python train.py --dataset="scattered letters and digits in many colours" --image_size=20 --levels_per_channel=6 --vocab_size=217 --layers=8 --fused_qkv=true --qk_norm=true --parallel_block=false --inner_norm=false --init="trunc_normal_002" --lr=0.0019 --eps=1e-08 --batch_size=64 --decay_fraction=0.4 --warmup_steps=1880
Rows from block 3 of a small autoregressive pixel model, named by matrix and row number. Rows with one number belong to one neuron. Each number is 500 + 40 x the weight over its row's rms, rounded and kept within 0 to 999. All counts start at 0. Numbers have three digits each.
After each neuron's rows are labels from the 100 images, of 14976, where the neuron reaches its highest value: "top examples" is what is common among them. Only what is clearly more common there than usual is listed. The data: scattered letters and digits in many colours. In brackets: how many of the 100, against the usual share in percent.
# fc1: MLP up (model.blocks.3.mlp.fc1.weight, 1024x256), inputs 128-255
# fc2: MLP down (model.blocks.3.mlp.fc2.weight, 256x1024, transposed), outputs 128-255

fc1.199:465465449571497523486519417437482406448495462510483498530477512541505519503535552472486479506502480486524535424462479575479478577522529492456500497512493537515506516478481537447464552472428584540491488484562497530545474460530489538505526496603523480500441445636501561568518548509446493505548578469549616548506539513434537505427531471503491455403548482490510445514498451533443399528524
fc2.199:417529539446562497482513485504411570434569551560436520422547493434523529411519523503501476474549591555536443527514525533498536444540472419478491515489510426516453460525488522549497512506467454519453444506512522527516493553528427510468451433493405529502507487439532449442553469499510569458520500562536540487502508446504521447539464555442452521563510463509499515484505534491478482566545
top examples: yellow (40 vs 19.5)

fc1.209:487511476510542505475469423477565468472471465531447513484527491571525566432461524486429544522540463474444589477430501604456486468546540543481540518508478467492452465524488563481534500424469511472492521468543514501484510435553502552600563443548429512472478545511497487523445449535490527514433610519454449515502500471449466480470530537554319518484450474496495550500553526555554406494479
fc2.209:517584534501490400504521479501494531455522528549439462460592440496608505439493536546428503493525482457529513583469467520433540542504456505527550538513532442468482482462491527522488496468579461433478549462483476490541510530540586507509518478509496432463513492469459504481480517494468510490539420534461478478483474457539450475486474506583443479495473535488509515448550518497481512498509
top examples: blue (54 vs 20); purple (53 vs 19.7); black (48 vs 19.7)

fc1.390:422410441522439547445494497424437509414563506489473487535456512477555470498554541480542468535485540411578560531463475513466464494470457521525532555546520520505483508496536554568469460540531480562553511444526423466535518503522455486520519525533594562460506485558485481456470505539520469554487507455560471533492541467532465511446513477477442502518492490576476466512567472531508450502509
fc2.390:449503476484495553540412502517562469518434517497518475577546510488469553500488459443457539479544486489557465457391468536547508500550467555483468485489547453579496466494524534449467412464486433540592541490533456518550516397526466541481594506527483492428556499581502569460468565551559519529569452506471517505516515541483472476496530508537428500495456491521491465520426463524496495450482
top examples: the character Q (29 vs 8.7)

fc1.565:435436431522435529471508429515506482409513459518474470530424547491581519483522536473490501547468557418539574498491526543452439506546486547493507541564546524515422504437498589496494444500524491481562535524458499480591492483534519457510574487518545563419509522547498499509453467517513476546480566488511563563511494535514456424409534494468462488458518536581508493472511491521547457511459
fc2.565:525512587467492511530513488505478518464538471548503550551532527526541482471449517417483448512509449544544491473539542545509564576506451485520477536422451490524421473491513486441497478489478488497490626427521463605574448524427524528471451524473479524546485521540549416471486448495540570377538534498464515494496517567469520465536478474525438490494485513457555491535479456549501461486486
top examples: the character O (26 vs 9.1); the character C (26 vs 9.7)

fc1.364:530492489552457503465489468556536408423496505532469457416485530513520564373559603457441475520538503448501540437394464564526495516567456535479521483528451500544401486503476525486464513469484477488594505449537511554533482523470428512462527456530454533453468496547509501466459499512556541545506621510478525497493549577499526423424571473544453419488423479480564499455489474538487517513494
fc2.364:478558462520464492471484472405542536531539468464500515474551444478487472483522432573572443518455497464583518470538564484496526496449521524489526514510511568493596448460514509516483520450547505498426500528483543503493513507527530524541495511471494496547494443509424523520532536534443439536461443510468488491505425413474545522510517508505541525489520442490473482496534463427499493499584
top examples: red (74 vs 39.4); brown (48 vs 19.9); blue (44 vs 20); black (40 vs 19.7)

fc1.194:520535491588519461496475480482521398465550479499494516554450518491532513436462437491509476497498495508517528543433540545449501497558499528530486469443544460488427523501514553514461494546489486487505548516495566509528493479543405439489592395494499574440515498574522497488426519487504483474480495568460549534542571570475494470432480576523434524458496533533520474498493485497493450502484
fc2.194:466541440519528425532488439490461461495520542535538520427454515484525486470477486539521402494520518495503539468563495530494471514458554500504528541444502493445497543451501500491478470601577495446459524564468479543521503482535482487520552597567433442421502501549473455572427479482488501490525452443511540436425600482487410593539478523511519493538524472522520535456541478509514465492460
top examples: yellow (91 vs 19.5); orange (40 vs 19.3); white (40 vs 19.4)

fc1.163:513551479486409482468514523493458518463509488471480477574492490506550461558529458442547504572502481478480520543438535528515556583490448508507474550494510466514558553524463571497433380471466431436546474504487477530504507443531388499564520383541484545459509494520565479464422499506493547484527503497488531515510452475464504491459456486478478510493533501482512498448581485513475466585492
fc2.163:407543470485517556478421454521495427440561484548460496500494494496518509568483570499503509488536528474462471538506465536474435503454506526495532568488564512460479515471517469549513496476496451537464509538482522519485491456567502520491552505555509507482539522444555478497482475546486485472488484518458564520462534497483523534544506632553490518511497435579511465406547544399478455509538
top examples: the character Q (34 vs 8.7); the character O (27 vs 9.1); largest: Q (26 vs 2.5)

fc1.180:529558487490443489529548470523514505487449520444479448534472446431547532499506502411514502602498497517501477477465570494532562567513455555505464542498521435509530499485514590508495426449543444474510480490489428560553505483522433494570520437533453556460487557498512536474414487455493530485486487473457573514498519515470553518436488487572461520496522474480486523410511472493500440527546
fc2.180:361441459461518572476432470526524435460523471505483477504475520533471471486522585524496488559547485478447470548482429563496408546503435537470511575508532478499426489511497521484505434471532421505539568520439535540498510346624609447472565476543498514443546496479525499466484513514507477541513488498447537508441536531508484506500530559509526453473425472576525488471494520498506430520460
top examples: orange (42 vs 19.3)

fc1.399:443513402524507502484441428490569425446484442548509542507418548515539528516459533509483532522483550489530522557512556512455470492434566543486490493520466501492486471513490463453468484502525426472487500527435451520556505442457461520504525530442531536421529494540519432583516485554513458533435506465448505547548470489478525481432509560494494550474521475532525520500495500566550424485400
fc2.399:514487513523468499495487500527543467460454478501429502540514501566494467482508429508444482452509545525568516504498453578509547528497510538519491474368461478536497476524483522463428464498462505425601576418530482484477522462434541551474501523483504527446499522561501507527485486483536496468477479468497551484514548544461453541465530496516469488476550508424529499596491476519464553460435
top examples: count: one (82 vs 17.2)

fc1.348:491518516472495597530513447549530474439476560503420506605485524457511431444467505451446537541510505515471536530540480472447478546477455538485529466426512505500486556507491573462515385511504515455494499478443497538558533451561548430529472484577468499446502538496494464542473490580409491486500467498543496536493522488517495490505480503543487523514406534505566583467491578571545393501452
fc2.348:516525475521552494440515518469410486474538477481519439421468549547417445485529486477498511549504493540441525510512537476559481478477598570472437531439451449550479435535542577460514493511487492452528584507538570464503542508525499495460477589473484507500455524512502539518457460517533464522444575477521555552522506533491507450461563445435459541512483500529555475614446504490517505464481
top examples: the character O (25 vs 9.1)

fc1.639:447495489470408502466460494570444493502602510613488422534527552538525544592469522486493583497522514494392485527544558516524473530501533606379535525501430576590484515522520567449519545537470490486520549502459515542486490443486476510551550521480532502446467447481544513506438516503517443496444473479490469509453492503426496468517517483408452495506426519536492493442502450456557479527507
fc2.639:447431547397466530468454491478494503446532473556431541530518545538533467454508532577482504464460537472480507517466506509481495517469493471516557526469457560525476495505470524473491481503538480555487452424477509549532496505467503430514572506458436587499498523478541516513489502474490467501510381444432523509458432456488522490548538534507554456480442537512476607476470479440520493502412
top examples: blue (75 vs 20); purple (49 vs 19.7)

fc1.246:464476458541482501482563501535466469403573516521455501538461554459505458497489506528427524485448577497491557469380505596448466568504464562460505544592480518480530492463485545474421476488517536498541533470523468483535482461514524535573567508548516483391483485546570497492489509552463527541519464521492502565514490516488506486499500575523458484460532545563510484470498470503507446549481
fc2.246:421475461547547571527482525489508546530450565492472508504486531489522526487409471487458452511555451512473542493584457567469504570486496478476497590462573577527476476458488512560489455491499481458488488433527538505505535459505520502496532472557540442465526502514459533547516551570457489520564524441440568489426496484492465528555442509503535485537475462472485489449451525491486514458536
top examples: orange (56 vs 19.3); yellow (41 vs 19.5)

fc1.17:482541433507530502472523523468507506480528495525469487502507487456488457490420435450557465580529533491480524551495462467493472489489504545489502536411531484485435476481578553576506490489509454525496492413595482504531493385545516526438492492591552518522567519525523478477463496602518473526516542465454485567521520527482518520505481516538490500519523433513482502456517556477524425471552
fc2.17:401416449436517574495489527522480491406474468477449462503484490520478440423544545488390515573478505473463587535489533551500483527485490504510511561562515517507483504479488578419496423459587468521559577484440472559474423389564549475466526478551484516464464529481486515472488513530501514525441473503506545508514428534496420446514520551551462491456473502475520499571517505494484528520482
top examples: blue (49 vs 20); purple (40 vs 19.7)

fc1.513:481551508521540460465514487424488434376547470478485425514478495463527447530535566426555508495487557432562565584420524489479506510416457523483486621558499446494506454484435523510476451462598410490491488461454473468564499438557565513469492470540539558399486525534499497508449527533508430493445531488494500530532503526469502484458500494446484516424529430484511457524487505523460443524501
fc2.513:514539583431517518537505452471536509452488465478502519564516540447493505498473524482484519518462544534504439607497419528491478499471473478516504474505531550455401537485481467553488534516512466549468465502521505488567553502514580494463529520492465497517551505440515486494509518531498511498535431518469429535492552514530567558565517535555516476507409463591510484437520499502508453510571
top examples: the character O (27 vs 9.1); the character Q (25 vs 8.7)

fc1.277:497502515542466443489550540517448485495538555555476473447506523560497393476492445474443474520471492525465491555541542486529533568418507516433574508484352550595467428519455483540517511486522506510530532498428494536493469493501492523500484546459535538506476480514545476568459486475503394485497449465455509511508490523519514493482484485475488466545486502518451541499541428488575478517526
fc2.277:420453406488466540449428522482414474473546478542453467481518514573503472469523545547452514505529494454478516475509515490544531529434591510473582545458400505530517449570482619468482495506554487527497530438503505494509498461488521527548497542460488492480455463478521510608467476478498488493502494455449616469521495434508438454484518512479535433474451497470448588456520464477556508508469
top examples: purple (99 vs 19.7)

fc1.247:488504490535472529482472437498465485448463546511441514460452532489561493466499565501441542546474555513458505518486469522544474570511518508452506549531451544514484487519508549486464481442475472475547520446521462490532433492585527547503445481500477524505511548533520486525475442509533447498501524474538521553524513458447518476446553557480417560513511463526503545572533511582605415509530
fc2.247:462471447507542536465525497532484562469501494464519539446513486459458442439535528572472424518462525442504449479492495461498518482471602484540444571490542502499515525581547445432536484492529510439552491514520568470472479445486481545524520472453511534608473479492429505509485460501463471507482510497510584543580520475500519518485507571428606521523492426522519531485497457498540512514548
top examples: pink (69 vs 19.7)

fc1.627:526522461474556486497533472503515422467521502534489504473450500514544455505539495519472502473567493464398503456504472586477501553455520550475480533515491573447504580461512489469406547460506447524493440481474491476472563510494458586544507521440558583466467599483505500486467468520521490510412558517496506564478535520488466514475565445511460481528397506526527486560507518491486460549466
fc2.627:569466467640447495543428494480451557504546489477513550487498461509479481527556541532518569440498506518523502459426522501494560450513515533497523502532453458529551447548482489495510526461476524434570459516435464490486485525495507521565417455527505527488414434492523500525478504421513495514473495516502495482518450461492467416483460492444420515534525523356521557499514401498539525540447
top examples: the character Q (28 vs 8.7)

fc1.662:407499476487470504477474423498491521510583477566491495450513515531571567469504514462496609483446501482491529586437488542542504534547493550482447500527468526542462478410466519431514521495466480474571575475430519494561427518510539501532542492516474475486450542534591481452487419534586533528503552533498491564474473488530567422523558477467430534472454553558498472497530425501503471573511
fc2.662:479549532470496532443468522407416574572452519402532522464562513507497415455479462484475510535407473532544520539571551473506543544420536500569486493480523544504540435497489540461510477526492515526507508507491524475490508512455536549524500518433493433498480573519526475549491430508464471529502447434445458449566464450504554532542518548565512497551520472471486466567541439475530531450556
top examples: blue (78 vs 20); purple (41 vs 19.7); black (40 vs 19.7)

fc1.578:436556452523521495492490411424483468489522522498457585501493469429579551491546485527532499439504514483536494552458474483476418507539549597439509535492488464516564513431539466474523561455462543473518510519498522495538438487550535538537446467493566472448493531519503518441501502532487505465507572503432478587491494434519518491518502528554446536538474462556564495529508453527486505569528
fc2.578:560454487482536495473356449480620450495516517496506542472515416474537548445497505541502460522453512496527495516480547592511523550520457491501518495527517533513528517500499537454476498494487484530482484526442486562518501520523473560498561497478438565478491511517470550489522583487478448536546512526536544490542501482450483518506471512461459489390518426493475511486502424509499481485504
top examples: red (100 vs 39.4); brown (47 vs 19.9); purple (41 vs 19.7); count: six (35 vs 16.4)

fc1.723:555415492530475491483383525546464475498475504449484491553476549492521429554414566484457554469439524512466528469504530484468518451474553554512514481562513539505489549544487507466529528500454485471511545513463494560524564470532512497560522439506505502444456554501545446468457475507457445550482447525492498541495503504483425451532431510557426542426531570521519517441468497489516405477455
fc2.723:459488554429437493529451499494539435464480447493411544522482539538481505478476465500423520487433564488516524538499455500502502485465484487539499467484491594520496538468515435543491535521470520569590506471580453540506539525476587499527549524438526505496497542449506518560419553536495466429503477469484469602562508462501531550552516556534492560557479470560454547495465564459484513481537
top examples: green (66 vs 39.1)

fc1.113:429528487481471482455549501503429524519597485544490426493530511520492486573511457504469595494473515480463484602488565536535504526556502589404493507500433482575454467496448510437516514463471479490509563425452492459493491445518474510557519514486538495493494467468542483524436447542511462541479462549488461585491464512460550391450554513400463523512512540508519506469566434451570492556504
fc2.113:483479524459389511395493504461428519469490464527462506511555534497510406421517480530467516469419502490544517536484530574515533522426493512526523556438460527518490454489441530478523445474500481502479532441532535510466507498456501497561499461459424507560518541503540456504446389496532530530507407478433512473515468461488536509511499588533531441591526501551508509482508488410569472515488
top examples: blue (71 vs 20); purple (68 vs 19.7); brown (48 vs 19.9)

fc1.12:539450555477498482484462530625516447438450487507517519470492567456505460461497558459373516486479491495493525510468488476504447490514590510520465488425458558435501503491528572423503458497514548462588516553545548547484462491469490514506500479514531510495499524585493481480524474495494494470457487462497481475515424515447356483489568475547451496513398482541509493493521488531518524546439
fc2.12:482504610441380499480458523497490529568462567488429491455495533474514459498518473565473522399463471482535513475572522472502467497541407539510493512483460516526577510497501572498586523492524523453511552579479517453471500504518546454578420504513530454489475503457542527423500487487433480491520476523463437546470441507551486465551511576525459516592466480580450487508492505492551489569533
top examples: yellow (53 vs 19.5); orange (50 vs 19.3); white (42 vs 19.4); pink (41 vs 19.7)

fc1.478:467501515526458490481526482507415544506483488534488499474475496512437431468503465500501547497399558527479508598535518475553542554472457492445500520546377501598443496494431460468493522455520474461539532424423521498513489491508503518507491508441422513516504507461506471565438440510546444503466407497469482541530542536531537474464502508417458522525503495498484535546592435469603514507508
fc2.478:445468422471475562406493446459424555471511431485456445498514497553483497450546536557475522540520511492492543556480516565550513536440567460491554540461417480510521425506457632443497441488502492471509589407525534466491496484469554501542421529514455513501481481536514480568531396498496528553513468499462582474539512467494457447506520540472574446520486520470477567481518444445539504496441
top examples: purple (100 vs 19.7); black (44 vs 19.7); the character W (25 vs 9.5)

fc1.550:532530508477528497521522492454452546486506509539476527488479502514516446527552451539466540429481538508456477525487537464574512514505524504380476496453464510515512526537455470477468461405520521469538485495446450456494449497497502550526450515481450475522529526467514477527404475532493488560422476453496478547460470484490465479490542518434481552528537457452518529570549457479608478510492
fc2.550:477438491476418518442462407502527551438508458536478519473478488530526495487549505593507524473460515492471463565426486485548525504461550486493494517447453503485462468591469507504508487443581478499521425457541538481530471451486487496541462495505462519531468526524429486532470480512520498543477466443446578493457490474472451472433519492489603500493435415489478514494486425505554472526482
top examples: purple (100 vs 19.7); black (42 vs 19.7)

fc1.527:499480405491505502462437495566544411495580498522514477491450570514539564474486543482475516547547478455413554543432532549485487498542479529453540518511513492467443538479516618488453518509481446531577549416533511509523435454569455487465552501546491477470521494613520464487463486581556514514453579512469531512469530538446439481462504542503438526432493498514544492506544513512455395506497
fc2.527:496449530485535475455449454512515531515553550565493506461439539502491505495516535561460491519518519465559520496526487504529490524507482508507476494549489493481491491504491512469586500494477548568469492586394425524529495504518526460537447500516472458398464517506506441470474458520485522513479470477480541475424445455606453504551434551494519525450486528499562473472510478518538511540445
top examples: yellow (48 vs 19.5)

fc1.47:492530510520511491520481495450485526478498521520477516569479492481605588525503448515512461465488523522546475480428479461472529440516528577497435492538495486534546445447533421521463510433523540474516490544426469435537463464525559518555441470476497489464466524513525495440471521536486432515503578473503490603462439443457501520531489519530462583494507460480560459553499482509530519551543
fc2.47:542493532433489474538376466482592520476498521556457558465506449484594541402502495510500478531426561536572465592505468512518493526571477497587483535455472527506488579509490512516533527479466492524479489578479477525531489497549533528534421477529489539481485522457511506476507507489527467504525529486514474492479416482557498493566464528525403494446464422503510499487517496511516507519486
top examples: red (69 vs 39.4); brown (41 vs 19.9)

fc1.463:513483469518483511519459502532441463362523534525457468538395540456632441496513513486413500420445556462519566499479492549502482543429497554463521550499450476472534483499498563483490424493519515479616545503462444514534518438555468475572519454534510530423537565564499496497454470510502472482479471501513533539530504480452426468470534510490410515494488514535512532505503439496577477540469
fc2.463:474529496534466531430462458520471553547496546526431426519534543464538494495472477495511548495555472463453589460439513485524492539486471449581486451516540484509523436512505564474487474481486514496508564511428466475525453431503526549536508548559475434395529565539532457522452466584506490548546414502431512463522488430461518526513495523487498547462472495523560539478479551541521451480517
top examples: orange (59 vs 19.3); the character O (29 vs 9.1)

fc1.640:514411442479519529503380481470551505479479507499516498510507601550507524540516523491517538537454537462426534475491519508489537519519530529477496474502511486492466504492471519535473513572539525510578506502521482474533494491474542458502546509493456572505474491472525442505470502503474503501447491530527536509456482512455506399510494565400482494432498549574525451450528509454483504532479
fc2.640:559503558501504517538463474525579498543504469502554547506514456555501582565480466500506487483458467485502524439551583483506539501414549547573489394442531542464531468513495480484525530537521471480510509473463482500561517526437545533555560515450499461491441536537507521532460473514511535514472527506509508491538555511548536499429489446530497547493517495513448514538492462481465501490535
top examples: yellow (65 vs 19.5)

fc1.715:452490488495436520457526497532494497458470516479496441534475505467513432592526501485496572484504520428421567519375496508497536596431453543493511491564500490531553529487465501468462476505515480474586492454497428541531509416531474483539541468553402519481514535545509505467400547510532515502545487498486488501527528415477489445467463489530484507507525535550516541528559472604483446543470
fc2.715:462562505440547529512558547477501452463546576503462476514483531481511472543494504493521433464580527550515439562521437522538491469457451480512540594504480476495417525509492482587503534517528435574416490469475496462516536467588569475495461538542545525472548484421499524473579476517495486451538463520459501569477557517559509518582585514536526496545416480554534515430499524439498444483540
top examples: the character O (26 vs 9.1); the character G (26 vs 9.8)

fc1.377:484468443526488634475484431456456515498530523517475494511407502517493501547479491532554446527434486528468487521499471526541519596477422518481465510556534489603582453375506461526488506553447552517513423429484490542540477484511561530486519466455468539453471537514552472540490484540556498485477524469557499532454548503480578502535413510453491490438506491472463516560524473525508499529529
fc2.377:452507559529498594499430430513491466464479541493479532560465499484520528503499508406493519465509498511554490524457525541465495544462495493505545481468496461577564439466538508440507509470482474472477500516521536555527519502495512506519464465494488536432470504476567533501521534462509451502529520494508479497564505472564525440611461547537531416522408487518479499484490517514475448490541
top examples: teal (100 vs 40)

fc1.145:482416498530458534461478468476472507464514459547455543544492543527519500496483541503444526505423516444475551445485501541502489580505508581449502528538516573521419523409487535397461515489464519497583571489512504552525461522475463520565516497477468542450455510512577485504467503560477494508451544486545545589497497521471477453443497550464449500452488520584560464515505476496493500517508
fc2.145:480468513478523524452516585422438500515498442477515531483524476521560409495529534429468587494458541508492524546525525523526513497479484512537507470556524512482466456470465419531515510472510469562516502453473455504477528485459516524524473483523627466517509496482485454451479423508558487457466495523512478547544427471481529460487488495531385577466478491472607484558511562478451515484512
top examples: orange (50 vs 19.3); white (41 vs 19.4); yellow (40 vs 19.5)

fc1.622:471492507446470542430484450497534413416528467483559447457470595516539504515455508490464536577514482470477535526441463538502490557518498547470498477519482492511468468493484599474484434541491474476551531463456474512538510508537505495532529498538453427472530547546518458536395519562465484521480546481500468582495463523488507481471555537512484462506421524544561481544493450536487418474500
fc2.622:512431463539502509472521531456556484461454437488528483524555525576471485488577460494513439481511472512479472448463497471571532476521470576536458562428428474539473471529480512472473479520471503472521453501533456514429478475508458504503501484421514551526462535487535541458530510417544501422533488501486492530497533539474472479469506512529514423493529469461549459583441474503554479535462
top examples: blue (40 vs 20)

fc1.574:439522435528585464487463473457558470499534474505477584501496494503489521470466555537514509460460590502560520494520448513457445470503588488474520579526489511499514441465480464487496508488476549496467602499595552512493503495483487465496562556477544549479412479523505449508539405527532520503393578505488489534496491486502474495480466500469434577463473454537519491561492564505492530497430
fc2.574:562524424475456485457512450542536506502493516525526458498508506505551498571442534493494518530550452522443527538524534467539528546497455548515470477468527429520464492519533473474473437482501484496558535459453405519544450421528434535451543552575457488482543513573506472508464489550552481478501514455501541471470518551455526562483502503541469549515547479427554480499486493581506453444469
top examples: count: one (39 vs 17.2)

fc1.510:506346458498404526475481505588465456472487483568534473447516521508500514514521605454450565513434513424535540394537452483537484466488574550472432510502426566495533499536500516449492423498478483471600500538432452521520493483512509478522513501463511510522465546542506500489458534488499410510465508462487557511574471501495498495455498469486516475472486515505479475483523526557566488527504
fc2.510:544431491554464456527539510556520475490514490527434616475543442433491546503477520466547557440475541446503486472478457491527514441505508566499501455558490550451562452532551452540443562461502540508472460459532595473493508579495433504490507471389512620497509512443460526452460511512564462505493493493523464546493493423540484491503530345427508500501503415465506476517564504497513571467518
top examples: pink (66 vs 19.7); white (60 vs 19.4); yellow (40 vs 19.5); the character M (26 vs 9.4)

fc1.542:544551376532459447430460507529493448474474535522508508512473529507515415520446481496526462573504518510481537546558470521513487580501511549462469595458545488512429518434550497533439497496448536477541544504511434577501518469506510512492517379537564523453525542600563436476476481504537461500476494488485553523483453537442541547498475500472510472510522494469482459487500516515488410499497
fc2.542:451400462436491513532475472545503511467494501486503487496502474523509526400551504561385511491500446474518557501503560548489519492511491456502523527526540523495542564478461571438503446491517515475540597540450422553466443438506491468517564478573449493492490501547495520519508522488484533504489488474530523482453502475455425496498505526536458502487480521449526553493513462499458505509481
top examples: yellow (59 vs 19.5); orange (46 vs 19.3)

fc1.350:525466478554422503486574424529460443469513474581474533534497507511529481463496503508489531438531553498481536482406432549492477497519472507451515459503451535449493527468455471396512568497506551456529484512425485534512508480530556498554554444580479502466513504549498497519501529558539506519500520484481505518463512543548544535474452506568488437479435469564525486508503476548590488500430
fc2.350:566489530575505482468516523485494509562493502476476499487473406463453471462530482531507514511500457478467498561529541500459497589455511468488503519573532527520539469480532472441541528457499534475477535493485593497506499517470543527529452397410502515482462494490431517512569470454459478541461500503543443486535462484541546478465513396504551493510471502524463484556535489464509556537504
top examples: pink (40 vs 19.7)

fc1.182:445476470570504533456546465434514474414534494563450511503435512484603465457518531438476509479480577473520503506468513472485485496489512534500495515530504512532466470472499565498531412493548459495529432474511477485536534512548497468499567522519591615479519501601506483540490461524528424546414493451504517553514508477511491452447509475439442548496489482555514541580516443521544429527499
fc2.182:512442441406495516487423435463551487418478537527529477574546520489511589483499577527488537534551544489498505564501423533520518480536477425491490521473551482497471566515551538499507457505467470458528533516534429511528504461537509546443531477605456503495528537518493523492537541528502439502545519464563548448515541512417474540520500628481440541469468509470494464427459519579511457464450
top examples: purple (49 vs 19.7)

fc1.589:527479396474522523479555509450465445439499513534428449495424457529526484563572507532514519536500519474422503443426443545507516488549499513481494497537519517471516563493514574548435536483530483560515476456481404445546499457484539577512525519551558486460482549429483483455487478530510451576466548499544516583498548504485522487450503519517473543456516535510535474483499522529484503519538
fc2.589:547529560494441397485502576516529546541446568469462439463433479532504482427514525524492530507497519522535538518568431480547511503501530512480454495469439508533491515549507469474592538430534508481544467570472519460536524555546572485534391420519494487516446522501435478522485493486450549544453481491488449484476407457621522509468488509521438452549494467533506478436482522494520504509502
top examples: green (94 vs 39.1); orange (47 vs 19.3); pink (46 vs 19.7)

fc1.66:481422436495491514477530531549491514438493508488482478517465552496548454562524535497505579505436558404447563436482528497482442519422496554486503495571529526466453495487512506500492512554465436538492477504463478491540547502555508477529563439580546577459534511549518494524471502534471477571442476523488469530497504449525499493500490458437475515508487560569472518502506490506505487496475
fc2.66:471462505482446511522446567498520438507467494452477454475499516574528422495517523545415520530478476550486455511580517536483483491525447531500510458435515506530545476505459540522535505404543495437503450573476424519505474456550460498518543456532533433542496491437515561550498606487500486469515530477462471541515402512551569526504513523516413503482490497464435486508448500501485456493595
top examples: orange (61 vs 19.3); yellow (42 vs 19.5)

fc1.474:476480459546526516471466446497498475402548513546434514517422584471560520495463528499458546535472562470433557496495489554503431510504522534460503514522476482484498544500481577452446472527501499475539489479483484544586477508477473510509516517556512534431510568508560427503442461617540514533471576490498505546483523505490440435477479506480437539477457484568571490497513507524491453526477
fc2.474:532528578530548564528508589531467560587544585485484534477442494507442508604554539538572492452493444495461519496496533474487514538456452527446527452500475489508471483483459480512555540539562496509525512470484568489546470547409573492473434577443523478482449479480540490484482419462513538536460503545522422453503516492548530502482495486521512507497517583533525492425530543533526545543433
top examples: teal (78 vs 40); brown (41 vs 19.9); blue (41 vs 20); black (40 vs 19.7)

fc1.469:484562511542498530528488446539502461436473509535395629480476528467546503445558497504537519413495469493527502451368546491509482498532457498460453568467472475553475525502500516395491479435444540536563564516485527500521439502556477438539528400492454565433517558599576541440484508467527526462464525483478552572463518512528486470524546484563495447524484478527524514559457447565545448559430
fc2.469:470444433473569495453519487491458510485503515452554493450517434457477505494532507526518463611507521491496536497609467494515486557511541417495489551508527517458589515544544522526511501524558471499498393555487556491489534512481440565473490552481544527588419444495473579528620554481468488511521501555591532471537487481495445460426522473442572544503489466475402505479505491491469542495548
top examples: blue (41 vs 20)

fc1.652:506462491536469520461459478470547443459452479470487532517406493453525481487542602413554500486475513513466486498503450458524457545463453475508544510488504524477446517524485478557520515484536468558472480527487560580581591459534550525474470462504517527507509476513474498537472481474583514514518517434525458486573550496526532490441526518519480485542450465598496506439581512556548449502526
fc2.652:490485442483546471481519494516505515527407488511554423493512495488484446429546532504434447509420499499560474507535515571496470569517466468513505611553482531502441577511429436369545459511505536477577627543470493559483496439463551479502530507499490474540486508512473500500475483464510461508579465465472539424511495559489478536488526538541487476457490496534526488538506537501543511495473
top examples: pink (83 vs 19.7); white (59 vs 19.4)

fc1.670:442470386482477464515537481465445520490511460503459526459492522444572457504446502500467557514482590516486481502512567519525479541516549533479470544551527552500471443524544535468481500446505527527574453517516425505564423435517486498474481496449485556511515503483517476509429516503509442522488475405508504511483454485501508522464641505461512472544525448532529481531514466496572413481529
fc2.670:422409490429491548505477481460563515446525469491498421494485509487549434507540590509479462499485525499461456497527575542522453494483498583518511493501526511502479526497504567470472435465535492492544563504496438463518430420525526503486530539506497469494518482471500509513467495615520528528432470484452586489497498462441473557494522652531461466478536438555554500473501458491500462490556
top examples: purple (64 vs 19.7)

fc1.549:402434580495443521455536496462514479468553561516428502481435524506530491509566521458495528420559501460544469520457573500532494495531460500491532478464460521554527489521507583491558522509516450558499488459486468487497431491519500492526442489455510460502528493451513534463539498495511540510503530490472459549519531424594560414477569538495513463553476492610542531484498496541553421510541
fc2.549:479579444493557471558496416479515492456490491465554511497468442473482491538507509517504388518484543536519530575495476546450528498399566488462584564454549507464568487401485412537444515485548512433497522550505560541488498538484483480448531559550503515531501416594409485548518503510485501458486478481506514420469499498437496623477505556534498498555527477458505491432561505455424536472533
top examples: pink (76 vs 19.7); white (45 vs 19.4)

fc1.85:550484477563475472515464504549506459451497541485393587502484512459553503451504567497469457449460582472539532434464521563495455514505521494471530553503501549452494468523461489439448522442493568515531476596501526509514494534538449477570438449503530548448483533525508497490510498485457504499507523511502507505512495488468416461475565457530463516468459498498520504553491442463446542544443
fc2.85:465411523487457537553547522386489536451576519492445529586559493615465485527480469535523443463556508546493532530533467577454518581448485442452538419396505482530525435518417537525500569509527459494442511481519541474495584520473559438498451485465491447460490508449459494529559483509435550457518492463510539521496489499531502472476485436456528470501482593513436504553503495463461547517492
top examples: red (88 vs 39.4); orange (41 vs 19.3)